A small multi-label image tagger, trained from scratch.
Model: activation mish, depths [4, 4, 4, 4], widths [96, 160, 288, 512].
Rows from block 12 of a small multi-label image tagger, named by matrix and row number. Rows with one number belong to one channel. Each number is 128 + 32 x the weight over its row's rms, rounded and kept within 0 to 255. All counts start at 0. Numbers have three digits each.
After each channel's rows are labels from the 100 images, of 14976, where the channel reaches its highest value: "peak on" is the class under the peak. Only what is clearly more common there than usual is listed. The data: rosettes with rotational symmetry. In brackets: how many of the 100.
# convs1: first pointwise conv (model.blocks.12.convs.1.weight, 512x288x1x1), inputs 232-287
# convs3: second pointwise conv (model.blocks.12.convs.3.weight, 512x512x1x1, transposed), outputs 256-319

convs1.162:170153119152118082134126132162108146121168166120128111145135126131158148126100145132148143094128124060156147097093181169160086131063220216162201116111102057127104152109
convs3.162:132071086154141081190105130168109138110158174170171119218116126129165149159145187134154092088127129104124083120059124094038128124146095122090127116119070055057089088142117141142143117097116118
peak on: backdrop (91)

convs1.136:124123098122137073108092191161095080163114069125157103102104120144156173134098151144173179123125064176116120102095127097102199154142122129122169175089105110103154183132
convs3.136:188123102141147157116087202145142078132098126214119132117116118136186119098166131140133127096119133141148131116127203140174167141132124165148096188119115128059094172125130116146139168078148119
peak on: backdrop (89)

convs1.47:113087146150091139065120122138085127138121141113098123088144155101151133117106063113107153100117045138187145141135071134159145156093081104161182153119095065107128168124
convs3.47:129153130086128130124084083210131000116115140126165138120196170122112108110137140141127127168125122110126187139084151122179099127157168087129146163156162171127140139095129132119141121159138149
peak on: backdrop (88)

convs1.311:221122117089121089052125153097113137128093134157138153089135131077085168134155167085135089120126134151089155132107145147116120119086169210102078120118124108148168184119
convs3.311:149099087104162124116080131076112103157099146137122124167093209116102097135186181118152135121169098086174193094102085138199164132127096126128141125081144120145124101177154123111124115153123090
peak on: backdrop (99)

convs1.417:110129127129078092101085176149116122113100050156185177099131148100108156129093125166109108156131117174112119179116120046164158134123128162134147165123114129009166081156
convs3.417:130126098162174135107102082111159103165195117180105117170097127118097088083138087144103127133184109154074087120123125124096085091125080144132113165088114188169124080055114142112139137167118155
peak on: backdrop (99)

convs1.5:140158098169106144106124150147114096146144128103142130181171067185133140191132204113131208122152121119112124127179168164119146157100148162130104094141110135166123141128
convs3.5:122112129098128140097137088142133161080138116171156132119065090119141111137130112161142112096117118112112025117135131072216148129126110122136141067106113140133149161138109133115065111127121134
peak on: rosette (100)

convs1.16:125085156130119033156146090171140136168118123110163118121124077115155071107133184170082113114124162152148129125109151118089142125124144158148170095141065135063121150135
convs3.16:131139121114120145184109181143139132117133122134130142129176105139111151106164155130135121178109108119148080140115120174158092127132193107123146094133147113050098163115107124097141133106093113
peak on: rosette (73)

convs1.14:173116094144179150095183019185083082122099103094158109069135105141136186042072140171114151133143130152152195132140089132146149118112179156162173060114104162135102207056
convs3.14:118122145120182159144146131155144099117086122107126109178091159148172140097078095103120123135165103142105129101128161083106130134114118100132131093130132108123135106095148126113138111140157124
peak on: backdrop (100)

convs1.266:167100044141115144092108118108093074170105118118135098099139110129101086090111126126083194096125112128149184100154145128123086122049167100168102138109151093043106153118
convs3.266:139126117121138142121072114128150125135070131197101093156074145097193114128125051117102153092131109163095099156130128130164168120112202084103181136137167185107128145117091111100088143107124132
peak on: backdrop (98)

convs1.304:144147126140108144097115138112121125116118189110134139087147108122158115049076115169100071133125091118116054137128133133099199151196141151162173106072109132075113167074
convs3.304:116115128118169154150180049144135159134122111199143166115130119083167116152131123138117144138153096098136103122133177147039152099117116094102180113176074122156168042157095088096130135174121147
peak on: rosette (92)

convs1.481:187000134087138134099157093157070160099085117117073152088099146139131116189054147159111110146111164169166105104104105152109071124112079122136197144166150192159081118133
convs3.481:144103116074089120118070118147139150133127123163114068127109140130128125049111064098110157116119179060136061112156171145076173128149116132153131123165102094096114128102170116134143131159123134
peak on: backdrop (90)

convs1.110:143135150161160178155110124146158121131108127106108120169143095146135095151141111185115132127142141142075143122086126136167144119130122190159126099094128124100169178116
convs3.110:108119099091130132144140077146128148083084122123166127108151154136107162134137058114129176135136106207148117155096163130043117057157190170150086099127085105119189116093141167121113164138109086
peak on: backdrop (96)

convs1.34:046133193120130115097104163130128156116167102115158072130094095150153179126188179134110116095086089160134146180135082111149104150105129097114164139112178126145154087129
convs3.34:115109100144146112113093154164172157156104116149131114077178113126135144106070089100128085084120100176113150120076129117080093121131138138130181165115162107123110089135127148109142110136131110
peak on: backdrop (96)

convs1.384:169158103178140120168105155110133099140142093098159131133150094109109197131136137153134135151085080117102171166137127109134119138157110109031147082130112092128075118120
convs3.384:153086191147123113095158134196129110166128149115090089071214119157133115097135118082096108121157128159116125125095100169097191118127061099122119164150131153061076140112130156122146166154112114
peak on: rosette (93)

convs1.359:117089075081121124090102185112169066118143201127087123148106083138071109094141125069145140110113151155145066139040145172167127137170107119129174150076087124177137166210
convs3.359:126137120158104134158124115159144117120147104103110247116190171154171074121162193149057149169148114148138099139070216130143076166133110098124175075163148102111085148155126095121123113046111112
peak on: rosette (94)

convs1.399:112135145107171122115153119181146161131147084118148119099131097064151130104140099105153128128136149091112115091115149130112124090132139133120134169101102114114129147154
convs3.399:137174142106113144114074127167154191103102014093130088207134152126123125166081142142075079138119121126099107082154174128108071068098132074103120097111141144058107175083156126134131148071139128
peak on: rosette (94)

convs1.310:095159124162128132146141102157095107129088111185136094157144122164141172118122138112130098114110118159156118126120103132163149222099112123122119139149133145124142113127
convs3.310:102102162154104163121141106132110126120149097138058107130126107066102108101127174090156150112115085105118127081087103146109136098078086107068098129103131094118139129124199237136143175109122096
peak on: rosette (86)

convs1.291:090112181131145118159113110109160140123123154105099170174073108150220134114165180078143121131086122176149095078093049099103094126118121113079125130125077136147192145116
convs3.291:117131149136117159145146119153132206111164085135116069161110173133153149101111146121216104083112142147136132140117055202153149150152097180128168175133209147130115114111134105102092125092118147
peak on: rosette (68)

convs1.102:071177131150079136135171159133153107108111156085101112087155132115124134090083139102183077128104139129165133135144141106112107183070102149126136136119180115196127096165
convs3.102:131149170103096110162081099155124127088181118074138156164135159097052132123119096096086160159162135079163080133154214148064121153164086117150204069180151114119124099126109112180131134093108120
peak on: backdrop (87)

convs1.407:125101154031136170091127169217159174161162065122089094164144133168182172140075167122181136144112164165125105106096148149116102147220124139148097087151155156112112168112
convs3.407:121127117140164099154097131100117177052157106170141171136058116185130132124127165149105148134148097155121095116101134201103180108114153090166157129108111162137140102083126144177119114153133179
peak on: rosette (79)

convs1.262:126145164078085105158100155132119102144115168089114121106131127127112172130088117125143145121096104109069098093117175138142080150098132093121169095140094119089126147131
convs3.262:167163125088143107121057124169129148172078121099141082142138109089123108169094070141109163099111157178105064089152157086107141135096134044110162101106199142178100140090146145178049119102161127
peak on: rosette (90)

convs1.267:069235165159158075108118147086116131137103159129147121093092071155131128119129129074159132146121134095080101137169095117126093141060142096130155165080174119107101154099
convs3.267:074133142096180073191185160117123110091084079154109147124145150135129134145153121188083160115071138151121129128115155132145161102133122121126144129133081109150121160125106131121125133117166125
peak on: backdrop (100)

convs1.405:142119130113177121082150146138055126191130161114123143162220102160169166127126135120128061162204137122082097114067139147135119087170128090127161205094144097133121158177
convs3.405:178157101087113174182100172045149157115157092166147184126157099137065109131115126167193156131206112221107129147106118108152114109130092108106110138149109135113119170062151115152123128087157123
peak on: backdrop (98)